A small image embedding model, trained from scratch.
Model: 5.26M parameters, 64-pixel images, activation quick_gelu, widths [64, 128, 256].
Data: trained on procedural textures in two colours, tilted and lit, 97500 training examples, 6.5 epochs.
Rows from block 4 of a small image embedding model, named by matrix and row number. Rows with one number belong to one neuron. Each number is 200 + 40 x the weight over its row's rms, rounded and kept within 0 to 999. All counts start at 0.
After each neuron's rows are labels from the 100 images, of 14976, where the neuron reaches its highest value: "patch colour" is the nearest of a few named colours to the mean colour under the peak; "top examples" is what is common among them. Only what is clearly more common there than usual is listed. The data: procedural textures in two colours, tilted and lit.
# fc1: MLP up (model.blocks.4.mlp.fc1.weight, 768x128), inputs 0-127
# fc2: MLP down (model.blocks.4.mlp.fc2.weight, 128x768, transposed), outputs 0-127

fc1.120,201,162,195,170,280,231,205,150,136,282,159,254,242,258,220,154,152,142,155,163,178,169,153,175,182,154,275,148,155,233,153,196,209,139,261,173,169,190,163,214,258,112,220,175,193,219,235,171,150,183,231,166,163,114,181,212,165,232,162,240,248,226,197,171,174,207,202,195,226,195,153,183,234,163,136,137,199,244,135,211,204,224,223,227,166,182,194,230,232,248,198,149,187,144,205,253,149,133,166,147,157,228,276,239,152,157,177,163,161,147,179,139,240,180,181,216,231,197,176,201,221,264,238,142,137,166,201,191
fc2.120,164,160,192,235,227,248,174,172,194,192,252,171,179,176,141,191,166,138,216,141,234,191,215,194,218,149,184,184,166,220,184,121,284,199,163,254,213,226,190,198,156,295,245,135,220,142,216,228,208,155,205,226,221,154,198,169,225,283,228,225,216,157,171,256,223,142,142,182,109,214,236,213,293,218,199,242,183,129,197,109,186,212,213,199,178,233,161,164,226,178,255,232,186,180,250,149,198,191,217,261,160,164,155,152,253,172,206,163,180,162,149,169,181,212,289,241,163,233,213,219,161,246,200,282,171,268,171,231
patch colour: purple
top examples: pattern colour: orange; ground colour: blue

fc1.405,232,169,240,172,269,178,186,152,251,169,203,237,224,131,251,233,185,198,214,140,186,169,205,208,176,263,157,115,176,182,280,199,125,171,226,215,269,112,204,159,177,151,230,178,148,164,249,182,209,187,221,196,242,238,201,222,224,233,268,172,178,110,145,177,249,226,191,203,228,234,212,183,189,275,169,186,249,162,208,210,115,207,168,287,228,163,247,198,150,188,142,279,217,176,177,230,171,187,253,166,247,178,265,209,209,241,141,265,266,225,185,172,254,211,245,232,208,145,216,248,209,203,251,195,165,231,214,227
fc2.405,144,213,196,185,215,202,212,201,213,190,131,153,237,236,232,229,187,195,186,208,207,176,211,216,168,186,161,282,170,198,209,229,204,216,209,182,180,221,188,166,247,201,148,185,135,186,208,228,244,193,221,130,211,79,232,262,193,200,231,124,203,254,138,219,246,244,177,245,204,196,230,243,183,244,112,260,124,262,130,155,125,194,219,216,100,158,200,160,187,147,120,254,175,175,230,200,216,199,185,195,195,153,288,165,207,256,196,205,158,215,260,205,244,137,194,174,232,232,210,183,216,168,222,284,255,175,130,243
patch colour: purple
top examples: orange; pattern colour: orange; purple; ground colour: purple

fc1.628,255,197,307,280,209,222,146,158,190,243,227,258,261,212,202,173,136,176,232,263,180,130,189,152,223,202,203,200,173,210,161,234,177,157,230,181,225,184,140,177,174,237,103,196,170,229,143,228,208,222,179,167,240,157,211,279,182,141,234,225,166,183,233,133,182,250,188,247,188,141,126,113,195,187,181,161,190,158,274,258,193,247,185,175,284,240,144,224,214,170,202,201,170,239,137,190,208,202,181,280,220,244,227,228,252,205,146,199,206,154,239,242,169,257,194,212,239,176,212,192,223,155,200,144,167,199,220,146
fc2.628,214,189,220,175,236,163,230,246,225,228,163,245,275,246,215,218,130,184,226,180,184,196,193,265,253,137,190,208,249,166,206,229,238,204,212,161,245,178,215,176,175,224,162,178,169,282,195,284,208,189,217,210,263,131,247,279,156,181,180,253,174,215,236,167,251,207,135,239,252,217,238,182,195,245,138,163,183,148,164,214,198,209,166,184,171,129,256,294,112,183,209,165,217,212,206,215,187,197,172,217,304,131,269,194,192,204,215,186,190,245,261,147,230,178,218,182,222,190,142,151,160,142,174,267,197,236,116,211
patch colour: green
top examples: green; ground colour: green; pattern colour: purple

fc1.677,188,245,198,208,227,198,146,230,221,177,132,248,211,224,232,223,172,171,259,154,161,208,250,128,216,222,235,194,262,197,140,292,185,229,215,224,192,222,212,141,235,152,236,248,276,161,195,201,214,125,174,166,160,133,171,200,234,221,232,174,139,186,244,254,184,234,230,243,206,227,226,202,151,184,248,128,163,209,174,228,224,235,193,135,238,260,232,244,131,178,169,248,275,147,265,241,207,253,212,172,190,265,151,267,255,184,163,254,181,172,163,227,160,159,173,161,208,233,266,213,242,220,140,146,228,197,258,167
fc2.677,212,167,235,198,166,186,208,168,154,133,157,142,204,269,182,192,158,232,232,179,177,254,230,124,160,203,193,177,126,199,190,169,229,200,160,327,234,234,218,195,235,257,193,235,140,167,163,173,170,223,140,230,206,233,156,243,206,200,270,189,261,185,149,278,236,161,125,199,238,210,160,222,266,256,239,183,260,223,243,187,154,168,182,171,137,204,130,235,183,181,212,176,206,206,141,204,228,191,189,252,235,222,197,196,151,185,204,149,217,142,142,162,263,204,76,201,177,272,214,169,153,190,204,221,222,180,222,231
patch colour: grey
top examples: crumpled

fc1.234,199,152,191,296,197,165,233,227,191,144,175,169,211,195,225,170,122,168,213,259,271,185,215,151,219,197,201,274,224,190,247,160,156,116,178,199,252,222,212,221,279,224,164,196,182,205,230,263,229,208,176,86,190,148,192,197,209,132,167,206,136,210,182,184,175,151,164,255,233,261,180,211,157,183,156,131,163,194,148,244,209,157,265,185,170,180,176,213,229,188,233,189,120,246,166,251,166,201,230,265,202,197,201,117,193,190,160,206,164,218,232,187,246,210,217,201,223,171,192,158,240,157,238,249,288,196,102,163
fc2.234,283,193,197,159,274,240,185,161,268,193,224,174,151,140,168,200,196,179,189,210,224,158,227,225,108,224,192,137,203,262,201,208,209,234,141,217,193,200,274,221,204,218,220,299,153,176,94,194,196,161,268,135,243,202,174,196,74,214,175,144,185,133,192,222,241,225,208,221,188,104,266,201,189,289,245,176,226,195,140,199,190,233,209,210,174,182,187,201,176,210,174,207,206,223,197,195,171,238,224,175,160,161,238,214,200,245,191,199,267,232,154,191,185,256,206,147,199,232,123,250,175,231,221,143,165,246,226,180
patch colour: grey; blue
top examples: blue; pattern colour: blue; grey; ground colour: grey

fc1.600,162,234,213,263,176,167,167,203,164,167,198,255,293,219,248,196,143,213,219,267,202,202,211,213,203,173,199,223,223,192,225,196,204,108,239,250,253,187,172,184,244,188,155,166,159,206,259,281,268,218,156,102,156,153,222,224,201,170,232,254,144,233,201,148,189,157,110,241,228,242,166,258,161,190,186,225,157,183,175,244,225,162,217,255,232,198,155,272,233,229,227,191,140,154,99,202,122,183,250,165,209,228,232,156,210,153,201,247,146,167,175,208,196,211,227,197,203,209,207,202,215,147,226,270,246,151,172,134
fc2.600,259,193,206,115,199,245,248,215,196,219,223,173,150,154,191,190,261,176,230,182,174,185,208,246,87,236,188,188,218,224,202,148,248,282,148,231,126,175,266,198,223,219,202,226,221,220,151,193,148,153,289,208,237,251,238,143,95,203,188,127,214,162,185,216,247,225,256,203,183,118,228,196,163,231,261,171,229,211,164,154,207,245,250,194,191,231,201,171,229,225,198,219,226,217,289,247,230,213,189,207,162,198,196,161,187,207,222,159,241,196,215,252,160,262,203,228,141,225,153,175,158,252,197,124,204,251,277,224
patch colour: blue
top examples: blue; pattern colour: blue; brown; ground colour: brown

fc1.651,133,279,217,209,204,190,172,226,177,227,230,258,280,210,204,217,209,213,149,214,191,247,238,289,236,174,210,176,204,224,235,270,177,123,186,212,219,157,153,167,205,236,161,155,254,180,203,210,295,159,183,168,219,151,164,211,268,204,256,219,168,251,218,197,232,144,171,208,216,180,170,221,163,266,199,203,190,157,178,194,152,233,198,257,203,200,153,220,190,247,227,141,230,116,184,126,127,192,261,165,250,222,191,131,131,150,152,239,126,187,206,227,192,189,117,231,183,220,192,277,297,203,219,224,201,234,193,201
fc2.651,256,201,221,136,246,197,203,185,248,234,178,177,168,95,177,195,198,192,208,173,194,96,189,133,108,240,187,166,189,208,203,163,204,263,159,173,144,167,261,208,137,135,178,236,208,204,180,207,88,183,237,210,219,246,215,222,141,211,207,204,222,163,261,163,242,274,234,253,165,166,256,214,222,209,206,175,248,145,226,203,209,219,231,204,229,121,224,209,212,187,191,286,216,203,233,219,264,178,190,142,162,184,216,195,210,236,193,201,264,201,214,199,189,254,237,216,211,230,158,172,114,201,275,136,174,213,302,225
patch colour: brown; red
top examples: red; ground colour: red; purple; pattern colour: purple

fc1.400,144,185,222,237,151,192,235,255,242,191,198,145,202,216,230,160,144,154,208,187,253,282,169,210,180,227,202,271,239,235,197,218,175,199,251,286,178,189,211,156,238,267,182,121,199,166,272,219,191,177,178,225,122,155,242,208,228,230,186,170,192,262,214,178,125,165,225,117,171,219,200,279,196,204,193,153,183,206,171,239,168,202,244,206,147,241,148,198,262,235,216,219,127,220,156,187,231,245,132,226,203,161,241,232,229,155,172,253,104,259,178,211,237,161,136,192,194,219,195,192,177,232,140,235,238,205,107,241
fc2.400,257,198,203,217,264,239,235,193,191,191,252,140,199,132,223,208,225,177,224,208,192,188,217,225,211,238,153,182,191,207,174,210,195,148,214,174,252,130,75,155,244,154,166,197,176,164,168,198,241,178,228,212,184,229,272,168,247,209,240,112,265,90,207,211,161,192,183,246,222,181,96,206,210,212,141,221,210,206,233,175,159,231,233,215,207,215,226,146,160,104,148,249,168,162,152,203,236,197,207,162,212,261,155,213,183,198,217,173,213,163,240,216,236,208,188,216,257,190,238,258,279,161,283,145,213,224,273,243
patch colour: purple
top examples: blue; pattern colour: blue; pink; ground colour: pink

fc1.215,301,218,231,256,239,187,203,178,288,248,210,120,169,163,194,262,261,214,208,175,172,254,174,206,271,263,236,186,161,212,181,160,210,178,268,212,221,216,186,161,260,190,248,190,171,171,234,174,181,189,281,247,153,311,244,189,215,235,172,222,243,145,188,192,134,190,176,241,207,273,213,193,234,235,231,148,174,212,203,185,144,183,167,197,162,310,231,212,211,117,131,206,123,196,202,209,152,223,144,220,204,158,229,248,158,189,196,202,201,209,162,170,209,180,185,182,247,157,215,227,220,223,124,161,167,208,140,195
fc2.215,120,205,152,136,126,206,215,184,227,168,211,198,254,163,206,202,223,218,188,190,224,228,175,252,145,283,217,170,207,147,173,207,150,238,162,197,198,201,118,189,189,177,221,192,214,166,223,150,249,147,191,274,148,181,210,204,230,226,225,103,253,262,174,201,115,193,193,100,239,121,112,205,223,196,158,300,205,217,272,201,181,210,242,226,213,209,180,166,170,147,200,216,220,178,183,224,237,248,207,205,159,288,174,201,188,195,210,192,174,144,184,194,233,225,192,244,150,193,265,222,266,207,193,175,144,275,196,264
patch colour: grey
top examples: green; pattern colour: green; ground colour: white; ground colour: grey

fc1.27,202,254,267,220,217,178,225,231,109,254,222,163,157,193,240,192,216,194,177,165,167,181,172,214,205,227,204,201,131,243,258,228,124,193,251,206,271,157,136,97,269,167,157,163,250,184,237,255,230,208,226,169,186,217,175,165,225,227,272,222,201,173,222,188,231,186,169,201,162,234,196,145,173,271,212,150,189,202,212,151,109,233,180,262,245,178,244,165,252,210,159,259,198,158,141,135,189,144,258,129,235,239,157,191,195,149,221,222,166,244,213,237,154,209,213,260,180,128,178,200,244,239,245,155,229,230,194,232
fc2.27,203,236,243,278,112,180,204,190,241,220,254,164,176,135,184,230,202,163,190,198,205,194,173,189,170,244,158,232,242,198,220,138,189,181,236,224,208,177,183,210,129,136,197,241,244,191,177,212,171,265,247,217,138,238,152,331,147,192,245,211,179,263,229,229,162,257,101,142,182,227,177,224,221,234,218,219,275,185,223,188,180,259,201,238,226,231,186,197,248,198,254,277,208,155,196,174,208,150,208,177,188,225,275,175,180,154,204,203,228,136,149,230,140,195,205,207,210,193,189,169,142,265,139,120,181,277,214,225
patch colour: orange; red
top examples: red; ground colour: red; pattern colour: yellow

fc1.610,238,181,221,171,266,177,156,159,267,161,229,174,234,191,215,253,190,200,192,217,175,183,218,267,202,262,215,138,145,270,243,210,188,193,218,250,188,188,201,168,204,266,251,241,102,127,198,152,268,159,176,195,264,219,184,277,222,244,235,193,203,166,170,230,302,175,194,191,171,170,251,207,185,248,202,174,196,184,153,241,113,177,196,248,211,165,159,176,149,240,113,212,234,175,149,174,168,246,249,211,169,169,223,261,162,213,150,249,154,197,184,182,227,206,170,159,162,182,206,270,231,301,187,186,139,235,162,191
fc2.610,218,190,243,150,226,130,207,193,209,215,128,180,201,184,251,202,161,222,213,182,178,152,211,183,81,245,207,178,192,208,234,229,174,196,187,215,141,119,198,183,238,254,189,199,131,180,236,204,127,155,234,180,284,174,186,221,203,233,206,169,203,199,198,193,292,288,278,263,152,137,246,188,176,218,166,123,143,146,200,208,181,205,281,199,192,166,174,196,206,215,153,297,164,169,207,206,227,219,206,239,171,165,282,192,188,195,198,240,210,187,232,180,181,230,203,286,148,194,131,179,141,252,260,252,245,221,229,200
patch colour: purple
top examples: purple; ground colour: purple; pattern colour: grey

fc1.463,218,181,210,206,188,112,215,216,244,193,182,204,251,117,197,163,122,91,249,184,238,178,193,194,185,251,173,211,185,188,209,221,147,164,173,263,260,139,192,167,193,178,176,145,197,164,227,214,188,135,192,202,129,223,262,150,252,189,244,145,222,215,189,173,143,225,193,116,251,214,157,270,221,210,211,193,225,168,219,201,167,239,321,244,230,186,192,244,251,166,148,235,136,148,155,191,219,206,151,136,193,239,147,175,225,194,219,251,240,155,167,224,183,256,216,245,221,240,165,214,215,183,227,248,168,292,187,223
fc2.463,114,192,196,161,185,188,189,231,261,217,238,161,200,147,91,185,247,188,183,232,225,242,226,172,236,194,234,188,215,170,203,234,180,189,231,196,226,289,227,210,175,115,221,216,263,265,205,159,243,210,205,206,89,266,228,163,193,246,193,185,246,197,282,228,98,135,164,206,232,300,187,234,187,213,177,247,234,246,214,212,144,194,223,174,139,168,211,237,161,150,190,146,200,154,267,176,235,176,210,160,208,205,127,204,206,194,243,192,199,229,157,160,223,179,158,151,282,215,195,232,201,132,237,157,165,212,207,223
patch colour: orange; pink
top examples: purple; pattern colour: purple; orange; ground colour: orange

fc1.548,217,161,281,273,185,197,173,213,174,180,166,201,186,192,238,208,132,185,191,255,216,177,227,150,173,178,180,234,216,244,235,192,167,89,223,240,243,181,168,223,258,231,146,173,191,174,172,296,213,195,257,58,250,185,187,182,210,153,224,233,208,177,245,171,217,169,184,251,209,212,179,220,158,213,221,122,142,224,163,258,246,192,271,228,174,238,167,224,292,192,226,201,121,210,162,164,193,194,244,243,182,212,190,139,240,230,198,240,221,234,266,180,218,155,211,227,224,172,192,165,186,206,233,269,235,227,141,115
fc2.548,234,195,235,149,213,217,186,187,274,185,213,191,192,114,145,179,226,220,208,232,215,166,217,179,145,210,180,154,181,226,236,186,187,250,199,242,108,237,274,236,128,197,228,248,199,178,122,206,177,193,255,115,187,234,136,203,112,214,226,200,170,205,212,175,271,249,152,204,156,192,290,220,173,258,243,231,231,164,165,191,185,206,182,168,159,157,174,209,205,255,176,219,280,148,223,189,207,195,154,116,204,142,286,167,197,239,202,230,258,184,170,171,190,173,186,173,193,241,148,252,145,253,244,128,124,201,213,200
patch colour: blue; purple
top examples: blue; pattern colour: blue

fc1.708,197,208,130,163,224,156,157,140,130,170,213,234,183,202,260,148,164,288,221,219,198,162,206,265,145,159,220,119,205,202,140,278,141,176,271,186,214,261,265,227,274,274,246,189,180,234,199,213,194,239,141,198,253,131,273,181,166,253,164,241,196,206,227,216,133,212,183,168,175,245,138,236,184,253,215,205,184,235,230,172,161,246,174,191,205,172,221,131,229,160,172,201,216,143,197,209,251,204,186,151,233,207,208,222,239,218,233,217,222,239,229,280,130,205,186,237,248,197,167,164,176,252,142,237,211,186,215,139
fc2.708,206,188,220,130,181,235,195,260,230,182,225,230,197,218,187,240,238,284,210,206,265,245,218,195,233,223,129,175,199,237,180,212,120,182,146,233,214,211,169,151,232,166,204,205,160,204,185,171,164,235,218,186,112,258,197,257,282,236,155,222,208,290,251,225,246,205,156,144,180,143,224,216,231,218,209,165,175,226,92,239,236,199,184,166,130,170,184,232,155,231,242,271,193,207,197,193,195,233,124,120,198,221,153,202,209,189,117,276,199,188,213,185,196,267,164,204,226,175,204,246,190,194,245,180,302,159,246,249
patch colour: grey
top examples: crumpled; pink; white; pattern colour: pink

fc1.18,206,215,188,204,268,196,238,143,246,244,249,105,220,151,227,194,253,218,249,188,172,192,247,214,104,226,216,184,179,257,203,199,201,235,136,178,135,160,252,125,232,193,241,202,158,178,175,176,170,167,283,182,205,254,249,138,161,215,226,78,280,158,158,248,252,220,250,238,200,152,167,180,163,231,172,158,186,185,211,212,154,205,273,206,205,213,187,164,193,158,121,236,174,242,209,192,209,234,201,165,120,206,214,188,205,232,218,226,222,162,220,184,212,251,178,179,239,213,138,234,140,219,244,135,151,259,238,203
fc2.18,184,207,189,242,122,196,205,227,136,194,174,279,212,296,144,181,146,217,195,217,219,196,195,169,310,147,134,234,222,113,153,189,180,166,259,199,240,217,158,224,164,180,163,203,230,266,221,212,210,259,120,220,161,152,175,201,204,204,183,298,136,242,234,198,149,182,137,172,200,245,190,200,209,165,229,255,231,226,206,189,238,211,138,198,233,198,183,246,200,190,338,156,253,188,157,201,181,129,236,223,253,220,187,196,202,210,196,197,189,241,200,188,195,150,210,163,235,203,249,185,264,126,208,229,209,175,145,183
patch colour: green
top examples: teal; ground colour: teal; yellow; pattern colour: yellow

fc1.521,209,208,220,303,172,241,177,183,221,175,224,194,184,171,215,240,193,124,204,220,240,211,214,209,186,187,153,264,218,239,196,206,193,132,228,164,241,172,242,176,241,180,93,178,191,185,155,331,224,259,227,102,271,150,165,243,186,149,251,241,140,262,195,171,247,191,123,197,169,226,194,227,127,256,193,147,174,208,176,260,171,192,153,197,153,241,238,183,232,242,252,190,170,187,183,173,167,195,282,167,248,206,239,214,219,193,204,228,177,207,258,165,179,147,142,215,236,155,137,176,186,221,204,256,226,219,178,168
fc2.521,171,220,230,173,139,218,203,197,230,175,237,196,126,172,181,221,269,208,219,220,234,161,191,145,134,250,202,184,204,177,193,164,210,281,196,205,135,202,224,226,170,143,204,229,241,190,178,180,148,219,215,176,158,282,120,220,173,251,241,218,177,202,227,216,240,261,191,151,131,165,250,256,182,202,248,239,260,199,187,195,189,267,217,223,205,167,172,147,249,261,204,262,291,150,243,172,264,136,219,135,139,206,188,139,182,198,204,196,248,130,157,210,142,216,142,200,141,228,190,204,158,249,229,136,155,195,288,222
patch colour: brown
top examples: red; ground colour: red; pattern colour: blue

fc1.641,131,191,161,234,179,97,228,182,225,228,162,151,296,186,227,158,122,102,223,215,239,201,177,252,162,223,223,221,210,130,212,234,188,203,231,271,224,165,208,151,232,177,176,180,216,163,226,216,254,181,227,213,173,172,224,189,218,241,242,151,213,225,209,172,108,234,150,142,232,219,134,234,213,253,162,192,216,179,228,195,144,259,315,168,178,192,155,246,164,143,204,201,187,157,176,147,205,209,168,179,182,253,223,220,214,154,191,260,215,156,157,149,203,260,166,262,181,208,169,193,244,216,214,233,233,285,171,254
fc2.641,173,229,196,192,193,202,169,219,255,184,262,157,190,165,95,175,236,170,191,210,226,278,192,242,262,239,231,151,225,201,200,185,181,186,235,176,257,238,205,239,223,173,230,224,242,284,195,160,244,221,228,248,112,228,234,149,201,214,184,164,264,145,264,241,108,115,175,180,235,256,164,222,217,212,246,200,257,215,204,191,189,229,227,191,194,198,213,237,125,128,243,158,222,200,227,199,226,173,198,198,216,226,117,230,200,171,198,176,223,270,92,241,197,218,188,158,252,231,150,271,204,146,160,127,188,257,203,202
patch colour: orange
top examples: orange; ground colour: orange; purple; pattern colour: purple

fc1.439,176,207,251,198,285,208,243,223,241,241,220,142,180,225,212,173,163,238,210,226,209,186,233,261,180,205,203,198,156,257,218,262,214,228,179,179,197,122,176,114,283,221,179,148,171,191,192,236,243,148,212,134,238,138,238,243,178,224,228,128,254,176,172,235,295,198,203,274,176,146,209,180,145,282,151,199,203,174,152,190,117,173,240,251,199,170,264,197,149,179,116,244,182,167,199,177,221,241,248,212,182,153,235,165,191,261,230,177,144,299,266,207,235,185,165,205,229,151,184,189,198,198,236,178,182,187,209,190
fc2.439,202,197,194,196,115,197,191,226,127,179,186,254,194,219,183,203,188,171,176,226,199,239,202,99,245,160,123,236,219,138,157,142,221,214,194,192,234,266,197,239,168,222,174,185,260,254,228,238,141,186,192,209,134,287,163,128,196,182,120,257,157,257,209,189,135,144,202,153,223,242,176,244,208,158,276,207,187,238,235,220,306,151,189,187,210,268,189,248,283,245,316,142,193,209,193,180,221,177,222,195,188,248,144,190,206,177,195,194,253,159,183,188,176,190,196,226,204,254,218,165,206,188,199,186,244,179,184,159
patch colour: purple
top examples: purple; pattern colour: purple; ground colour: purple; brown

fc1.759,181,271,231,185,261,190,222,240,173,233,286,153,254,193,237,223,236,234,239,205,153,265,263,218,192,166,220,143,147,205,226,234,222,206,156,255,208,230,226,159,226,214,170,135,227,184,216,270,202,131,233,146,189,270,196,174,247,245,219,148,223,253,192,160,207,138,208,198,180,214,170,215,143,242,235,120,167,181,196,178,202,141,218,202,183,261,204,222,277,198,156,143,199,115,203,204,138,235,276,170,231,210,220,196,181,200,241,267,150,162,224,212,200,150,183,281,158,268,167,180,283,180,212,240,196,151,150,169
fc2.759,330,177,186,191,272,208,200,197,156,216,180,257,189,160,172,172,204,233,208,165,160,130,178,202,209,220,149,122,204,183,184,178,232,182,183,190,218,143,200,182,182,226,185,252,168,244,206,214,123,166,181,252,245,239,231,167,170,190,140,225,191,103,215,190,217,266,205,262,220,157,210,177,212,193,219,145,222,116,248,156,245,217,105,195,312,184,219,223,141,181,219,227,212,236,175,183,192,207,201,208,187,201,152,191,263,241,244,169,253,264,189,162,210,306,248,177,218,181,162,218,207,152,217,119,165,156,244,183
patch colour: brown
top examples: brown; ground colour: brown

fc1.208,281,249,266,225,277,137,251,210,146,231,180,207,166,182,253,250,231,198,190,183,177,246,171,171,236,267,217,156,145,247,277,190,155,174,243,178,234,146,138,132,274,124,203,127,230,193,223,246,189,169,208,216,244,210,192,162,245,245,189,169,190,124,211,211,205,163,224,252,189,246,191,165,185,254,229,208,161,163,232,164,136,225,166,292,184,168,207,148,227,178,163,289,171,153,148,183,147,186,251,176,268,217,171,178,208,184,210,230,190,231,185,184,154,168,225,256,148,162,209,265,240,201,196,216,190,165,241,185
fc2.208,123,209,196,255,69,212,199,185,275,214,233,193,178,179,197,209,238,151,185,200,231,190,128,225,170,212,185,255,221,209,141,130,196,216,216,236,160,210,220,210,173,187,158,225,252,205,179,180,178,236,267,239,132,201,195,284,156,176,243,181,209,283,229,227,126,212,140,114,188,195,178,208,179,204,231,212,241,236,199,192,154,266,206,204,201,224,174,164,231,199,301,224,235,181,281,200,238,173,202,202,175,208,217,203,196,164,205,185,175,158,171,232,140,240,184,213,192,189,187,197,139,258,96,137,200,311,188,249
patch colour: orange; pink
top examples: red; ground colour: red; yellow; pattern colour: yellow

fc1.632,159,173,241,168,175,238,129,210,164,195,215,238,192,246,261,193,272,195,219,133,205,177,211,216,151,138,243,213,169,245,241,259,205,143,264,182,191,256,140,245,259,240,260,237,260,174,265,185,169,188,214,222,168,174,235,169,144,201,188,275,145,207,156,249,133,231,220,168,172,148,152,173,247,266,118,199,218,247,192,174,140,184,164,190,236,187,215,174,187,183,214,151,194,210,176,162,221,225,273,149,211,187,160,150,257,206,101,188,272,201,220,162,252,180,147,221,278,166,194,161,168,204,236,167,207,247,208,237
fc2.632,237,179,176,226,187,206,111,218,218,146,247,234,243,180,158,189,203,145,202,179,180,227,283,227,187,162,219,196,139,218,149,231,225,233,215,180,179,205,215,226,212,221,244,221,239,219,222,179,170,206,165,200,261,235,146,267,232,257,189,161,197,157,266,266,283,175,230,270,248,228,197,147,243,227,190,255,214,264,184,166,266,168,202,246,174,244,134,225,234,215,174,202,263,226,197,148,264,219,223,245,179,198,254,228,193,150,172,123,190,252,217,142,248,268,237,261,141,260,206,227,263,128,187,205,267,238,195,143
patch colour: grey
top examples: crumpled; white; ground colour: white

fc1.563,189,170,246,192,237,290,214,213,180,248,193,164,233,197,199,206,179,186,260,159,232,224,223,176,249,115,187,145,168,178,185,304,143,220,130,188,231,168,201,228,160,155,173,239,164,248,221,133,220,222,252,224,229,144,198,186,232,234,208,235,228,158,193,255,145,210,165,221,145,186,260,233,239,205,258,237,137,265,236,200,165,224,262,144,252,201,237,249,266,193,232,217,273,183,137,222,188,223,218,193,222,187,192,193,252,173,266,228,132,190,257,145,179,245,114,118,176,217,194,230,198,226,191,249,225,133,232,224
fc2.563,184,189,137,202,177,165,159,183,187,236,258,151,203,149,183,219,210,202,242,183,177,247,219,241,218,227,137,231,213,213,157,195,161,229,120,195,174,224,187,268,232,309,159,150,150,173,178,134,152,191,110,138,216,168,158,199,208,169,241,231,242,201,201,233,230,210,190,248,268,167,143,203,191,295,239,213,260,208,237,280,211,172,237,192,224,260,221,187,170,202,229,239,119,154,248,235,134,148,153,193,203,240,210,150,136,153,264,239,251,241,210,244,258,162,261,191,220,235,225,225,183,143,177,180,241,195,221,208
patch colour: grey
top examples: crumpled; grey; pink

fc1.160,217,247,215,209,210,243,231,250,205,181,205,219,207,155,144,171,189,219,209,171,197,211,148,163,208,174,164,136,224,263,142,194,171,128,162,148,117,171,243,186,196,136,176,188,159,237,175,228,144,154,188,216,267,240,219,197,212,297,109,238,139,177,197,165,193,302,265,139,236,197,239,174,230,163,255,202,172,188,170,251,189,197,208,154,214,212,133,236,171,216,219,217,147,147,143,173,245,150,197,159,236,107,207,166,205,212,201,187,171,236,229,168,258,217,158,211,192,212,264,249,250,244,174,245,243,264,155,263
fc2.160,192,259,192,285,159,187,159,118,243,287,269,251,213,184,184,197,212,184,198,190,264,174,124,188,216,233,147,164,236,226,186,137,206,298,152,152,254,132,176,185,245,207,215,145,250,190,249,227,160,261,227,257,169,187,257,200,188,196,272,220,226,231,189,197,196,146,207,192,180,155,222,133,171,223,188,195,217,175,207,358,257,185,212,195,170,162,126,208,214,208,183,208,199,206,193,178,139,198,194,223,171,203,174,266,176,262,294,181,201,202,184,211,219,176,227,178,192,238,164,226,197,215,228,227,208,133,173,237
patch colour: grey
top examples: crumpled